{
  "model": "image classifier",
  "dataset": "rendered solids tumbling over patterned floors",
  "image_size": 32,
  "horizontal_flip": false,
  "targets": ["count", "largest object"],
  "arch": "swin",
  "head_dim": 48,
  "qk_norm": false,
  "mixing": "mixup",
  "init": "lecun_normal",
  "beta1": 0.95,
  "eps": 1e-08,
  "adamw_lr_other_params": 0.00074,
  "l1_shrink": 0.03,
  "batch_size": 128
}
Rows from block 2 of a small image classifier, named by matrix and row number. Rows with one number belong to one neuron. Each number is 128 + 32 x the weight over its row's rms, rounded and kept within 0 to 255. All counts start at 0. Numbers have three digits each. After the name is the row's rms in percent of the matrix's.
After each neuron's rows are labels from the 100 images, of 14976, where the neuron reaches its highest value: "top examples" is what is common among them. Only what is clearly more common there than usual is listed. The data: rendered solids tumbling over patterned floors. In brackets: how many of the 100.
# fc1: MLP up (model.blocks.2.mlp.fc1.weight, 768x192), inputs 96-191
# fc2: MLP down (model.blocks.2.mlp.fc2.weight, 192x768, transposed), outputs 96-191

fc1.450 069:000127109128130130128127129126125129128128128139127138123128097128131128128128128159128134127128127128128128118128114128128124128123185191128129110129129132000128128128129126135128128127129122000128124127128128128128128129128126127128129130128128129125130132128128128129128133128128127128
fc2.450 044:101125129128128133128126128128128128156128128128255132128128120128127129127132126084136128128131130128127128128125141130130131127128129141128127134128125131108128128129128130255129132131128128125128128127128128128128126112128132055128117128128127126128128133128127128129130128129131126128
top examples: spring (30)

fc1.281 074:125123127128133129121127128126124130127137128141128129128119123114131128124126132128127128128128126145133136128124127129126129127129129124137128128129128128132127127097132173134255145128128133124128122156146134128128129125130129127131129128165114128127126130125126127127130128129128174129
fc2.281 147:128130128138123127128128129128126130128122128128095128128128126128128126128128127121129128128126128128128128128128128127128128128128128155128128127128126129128128128255125136136128128128128128129128128124128128126130128128127128128129128127052128128119128128111115128128128128128128127128
top examples: star block (32)

fc1.608 125:125127128106128129128127128129128128128132128132116120128128128128131128128104135128128128128128128128255127109130128128128132128133128124129118131085128128128128128128127158130143125128128136128128128120130128128128128117128128206128128129127127140129140129128128135128125132128130142128
fc2.608 142:132128127128128128128128128129127128127128127128128128128128128128128128122129128126128121128126129127000128128127126128129128129128128128127128124131127128126127125129129125132129128128128128128128128127128128128128128128128128000128128128127128128128128128128128125128128128128127128128
top examples: spring (35)

fc1.548 170:128128120127128128128128128131129128128128128132129003128128128128128128128129127131128129128128128128128128107128188128128216128128129128128128127128127128129128129128128128116091128126129132128128128128134128128128127129127128128128128128128128128128125126128126128128129127127128117128
fc2.548 122:128129255129128081128129128092125128128128128126128128129098125128128128128128128126127119128128128126128123129128130127128128131128128150128128143128128128129128127140140097123128128128132128128128128128121128128128128127129131128130128127128255127128127127130128143128128128113128125128
top examples: star block (31); jack (30)

fc1.481 125:128135128125128131126128127128131128131129128128128133128219128132128129126128127128125128131129131255128132149130129128129128128128165114128128129013128127128128128216131128128127075122128129132128130121129137128128128128128128128129122127128128126128125200128000128128128120128128128128
fc2.481 107:128128127128128128128126128128128128068128129124127050131000130128125128128128129143127130129123128128128132110124124130128129128128116128128128127144128128128128111000128128129136128128127128128129128128128128129128128120125128128127127128173128128126128128122167128120128127128128135128
top examples: jack (27)

fc1.654 137:118150128095124126129128127130127128128129128128036128154126129128128128128128129128132128128128128123129128123128164128130128126128127128128129128128128128128128128128128128110128126122129126128128127135160129128128128128130128129128125128128127128128202203130128133128117132129129128128
fc2.654 087:128134131207126128128131128128122128128126128128128129126127128128127129130186238116128128127128128130128128128127128126128129126128150128131124112128133131128128128128117128128128130129128125128128126123128128125128125128128128129131128128101131128128124000128128128128255130128128127128
top examples: torus (31)

fc1.124 231:128128125145128128119127128127128129150128128128108128128124124128128128125128128199128128128128128129128124128127127128129128128128128131128128124128128128128128128128128128128136128131129127000128127118128128128128128128130128128131129129128128129117128128128128128128129128128128128127
fc2.124 032:121137129163128128126127127128132128127128128128255255128125129128128131128128128128129128129129129000120128128128128131129128128129134128128128138128127130050128148128121128171129132148128128116127128125128128127128127126128131129118114128128093126127128128126128128128130121128129127128
top examples: white object (45); spring (27)

fc1.184 054:129121125128128121129127127126129128118117128104128128126122127128128128128130128128128130128136128128128128128128128129129130128130128128128134119255128128128131128125135123132000128129128119125128129130127125129128130128128128125132140133128128129123135125127002128130129122129128121129
fc2.184 109:127209134149128128128129128127128128128128128124128126128107128128128128128128128128083128128073129128128127129129105127128128128128128128128128120011129128129128127129128130128172129128128128128128128124128128128128128127128128128163128128128191128112128128128255128128128128127128128126
top examples: jack (29)

fc1.147 383:043119128128141128022128129128129128128128128128128128129128128128128128128128063128128128128128128128068128128128128128128128127128128127128128128128128128128128128128128128128128128128128128131128128129128126128128128128128128128128128128127128127128128133128128128128128128128128127127
fc2.147 111:128128119129128126255128128129128129148128127125128128141115129128130130128130128126133129129128128132120130117123129128128129129128128129128128128128128128129128128127128128128132128127128128164128128128128128128128129128128128128128128130129128127126128128128130125128128128129128129129
top examples: spring (38); bumpy ball (25)

fc1.255 073:056126130130128128255115128128128128127128129128128129120120116129128128125138144125128127128128129128138129128128126128128138128129124128127128128128128128132128128124127128123129128132129129129128128123128126128128128109128123128127128128128138129133126128128128123127100117128129129129
fc2.255 067:128129128128128129000128128128128128129128128056128127128128127128128129127128127128128128128127128127129128129139128126128135130128128129128128128130128128128128128133133128127146131128129129128128128128128123128128129111126128131128129128118128162128128128130128128128128128128128128128
top examples: its colour: white (25)

fc1.448 077:128203128111128057153122128129144125127128128128117121241128128127129128131128128128128130132127127129127127128128165128128128132128127127123138244127128128128128128128128134095129211128128128127128132182133128128128128130128125128255128124128057130128131138128127128128129131128128127128
fc2.448 081:128128126129128128130122128128128128129128126115129132127136127128128128129167196128128129124053128119131128128134128128129125154126162130128128167126146134128129127000128128128128130115134128127128127128128118127128128077127130128110112150108135208129116000125126127128176128122128128128
top examples: torus (30)

fc1.51 064:127127128128120134127128128127126129145129129133105130123128128118128128129128130126127128127128132128255128128125128128128128127130125121183127104127128128000128128089128127091127128128134128255128125128129128128128128130127127130126131128128130129128128128128128130128118122128127127129
fc2.51 036:133128124128113016125118128130128129128128128128127129127127129123128128127128127042127109130128135119132139127119128128129128128128136133128127123126125128081123118136128114136128129128142128136128128000130126128130128128128128147122118128127120099129123128128119116128215128128128127127
top examples: spring (43)

fc1.622 212:128093110129128050128128128128125128128128128064128134128194128128128128113128128128128132128130128128127128129128078128128124128128184127126128130118128128128128128129130116128132128128128128129128128128128128127128127128129128130101128128128128128128128209127128128128130128128128194128
fc2.622 138:129127128127126155128127128123125128128128128128128130129000129129128128128125129128125133131126128132128129128126137128128120128127130202130128132128128128121127128128128134128255128128128130131128128128084127125128128128128128128122128123128128129127128128128122130128135128128128125128
top examples: star block (30)

fc1.372 125:132128128234128128124255128127128130128128128128128115128128133083127128128131128128128134127255129129128127128128128128128128174128128127128127128128145128128128128128128091139126255128130124127128128109122128128128128000128123124132130128128123131128136128128128114128128124128129122128
fc2.372 149:128128128122128120128230129128070127128128128128128128128127150128128128128128128128130128128000128112128128128128128128128128128128119128128000128128128128128128128128128128000128128128128128128128128128128128128127128153128129129128131128128128128128128128128128115128128128128128128127
top examples: star block (26)

fc1.3 068:083221134111128128127128127123131128132129128255059012128115128128127128133125127127128128136129133130136129128126131128128128128127128127128118128126129128100128130129128128127000128123128120158128128128128128128128128128134134184123127130128068126128128133137062127130128000130133124128
fc2.3 168:124128152137128128128127128128126128128128128128026123128092128129062128127132128127128126128099129205129131128127069126129128128128159049128127110128130128129129128133129114128128136155128128129128129128128128128128128128128129128125128128127128128128045128128128128127228128128129128125
top examples: jack (29)

fc1.227 008:137126128128128129127135128144129126128130128113152127128126121128134128127156178122137128125037127200128128124117145127133183120127198126017084119125129127137128128116130144136188112125065129127128126174127149115128137129119113127134130128129151100242130128129128127128114153127125080120
fc2.227 010:129128126128128111130092120128121129134119126064116147183175119128138140128193128128133125127127139141000128121209122134128123138123140120126135128140111129128129088162159128128120083128122115236130130128130128126129127139134127133124107159008046136094130162129161128127134176176130132133
top examples: white object (58); its colour: white (27)

fc1.387 084:084128085129131128129135128134082128126132129132121040129122128128128128107126128128129128128128128146125128128128195128131255128128146126140126130130128128132125128128128128008151179129129128131128128128128128128128127128124126128128133128128131132128106132129176129128127128129128100130
fc2.387 121:128128128127128129107128128128128127163128128120127128128128128128128128127128128128128128128128128128128128129130000128128000128128128131128128131127128129124127138128128129128129128128128128128128128086116118129128128128128128095128127128121128128128126128129102129128128128128128128124
top examples: torus (25)

fc1.235 047:130128057129128126127133128129103128125130131207156128128120131127137128132128125127123125131128129081128126157128128129128181126128127128131170255128138128128129132129128122125133128127128130128128128128128128128128128127133128128129129127128212128129127116129138128141130125127128129130
fc2.235 051:122128104129121152083117126117126128143132131118127151148124130129129135127129128128156051137151130181128205128167127128128129123128128167119128069128124132128128194000129124128128129000124118129128127129124111129128128128128128128055120128117126122108127134122128128128131126128128128128
top examples: jack (40)

fc1.336 105:128128140128133130128122128128128127145146128128127127121129124141131128124128128128128124128128128135126128130131128128128128129131158113128128128098128128132128165148128134126126131128127163130128128128128137128128128128123133132129128128134129116128128122128000126128127167128128137127
fc2.336 086:128128127128128131128128127128127128126126129127128128128128128136128128128125127131071131129128128128128128130129128127128255128128128245128128102128129128128129129098095129133129129128128128128128128128130128129128128107127128128128128128127127128127128128128255128128128127128128128128
top examples: torus (31)

fc1.634 119:125129129130128127123132131128127128132125128126128128134132122128126128111123128127128129127127128128128130128127128128127107128128073128129203070000122128125123128123128123126128124128130134127128129129128126130128127121129109127131126129128112127128123128128128128128129134128128128128
fc2.634 110:128120128128128129128128128130128128127129128128129128128128128128119128130128125126127117127128128128127128130128194128128128128127128129128127128129128128128128126128135138128128128128128128128128128128128127131128128128128128130125128125128128128128128128128128129128128128127128129128
top examples: jack (25)

fc1.515 095:127131128128133190134128128128127128128132128128158126129128128128132128132129129126128128128127128124123127051127131130128096128128128128128127255126124124120128128125131030128128126128129129128127128127136129128128121131128124122127128128127128128128128138128126128129149130126128128134
fc2.515 112:133087030128128128126126128128127128128128131124130128129128128134152128126129128127128125132128128144128128133128127128128128128128125128129128000128131128128128129125128255128128128128126128130128128128128128129128128128128128128005127117127121125124252128118130210128128127127128127128
top examples: jack (36)

fc1.224 051:129129115128131148094128128132128128111128129027129128126120128128128128131129131127128129128131126127125122194124122128128130128127097128134151125126126128124128137126129106131000136126128126136128128130138128136128128131132129130172132131131157133127125128127053128128128126155128122130
fc2.224 142:128130128129128128128128129129128128128128128128109128128127125128128128128128141128116127131114130128126128128131128123127119129130128130128129021118128128128128129128128128128128128142132128131129128128128129129128128084128128131125127127128128128121128128153129133128094128128127127128
top examples: star block (25)

fc1.624 046:128127127123121128136108125128134127129131129075093128221128092127134128132126135136127129125133128127128115136129122131133129191128128129129138127112125124128128134121127129129128127031124128125128128133131135128128145129128055135242129129119128129128133105125085131133129120129128130138
fc2.624 090:128128127217128138126128127120127128129128128116128128136084128128128128128127142128128128128121128131128123128130129128128105127126129089128125127128190129128128129118128189145128127255127128132128128128104125133128128128128129128128126129121137132128128125128127131128128128128128127128
top examples: torus (35)

fc1.38 064:129128097125152128128129128128128126131128128144093104134128128128128128127126128131131128127128127129128127128126129130131128124127157104128128129119129125126129101126131128126144130108128128128129130128129128128128128128127135167123129127255129131128128177128128132128123128131132127128
fc2.38 085:128128128127128128119129127128128128128138128119128128128128128130128128119125128128127128128128132128128128109128155128127131128128128145128128130128129128128126127202130127128128128128130129135128128145128128134128128130128128129127128128000178128128129127129128128127122120128128128128
top examples: jack (30)

fc1.48 032:131128168126130131170127128128124128128127130137128099123128122130128130147128128127128133128138136124124128111129128129129103255115184145137129127128129121128128165127085131128128127126128098124129128136140128127128127129139133124128125129120129116129138128124000144127136124126127128130
fc2.48 065:128124128133128127129128128124125129128128127000128128128129130129127117120128129135126130121128126128129126255133129126128163128128129127128128080128131129126128119122128148128129185128128128128135130135128128128129128128128128129127128123112128128128127126127148132127129128128127128128
top examples: torus (25)

fc1.649 080:128128128130117104144128128128128128128132130000113128140190129129128128117121128134141128128125119115129135255128128126129128127130127126128128130129128120129128127130128128130125128075129137128128128128139126128127127117127128118127129128131129128135128128124129128128128138129128125130
fc2.649 064:128128255127127128128126128128127128128128128243128128133075127128129128129128128128128126129128129128129126133129130128128129128128128128128128128128130129125127130128128126145162128134129128129128128128128125128128128103128128129116127128128128130128127128127126128128128129122133128128
top examples: star block (28)

fc1.403 323:128124127104132126037130128128130128122128128129128128130129129128127128129128128128128125128130128128000129136128128128128127128128127132129128136129128129128128129128128128128128128128128128128128128128128128128128127128128125127128128128128128128141128129128122128128128127128128128128
fc2.403 167:128127128128128128145128129128128128128128128125128128129128128128128128127128128128132128128128128128255128127127127127128128128129128128128128128128128128128128126128128128128128128128128128128128128128128128128128128128128136129128128128128121128128128128128128128128128128128128128128
top examples: spring (31)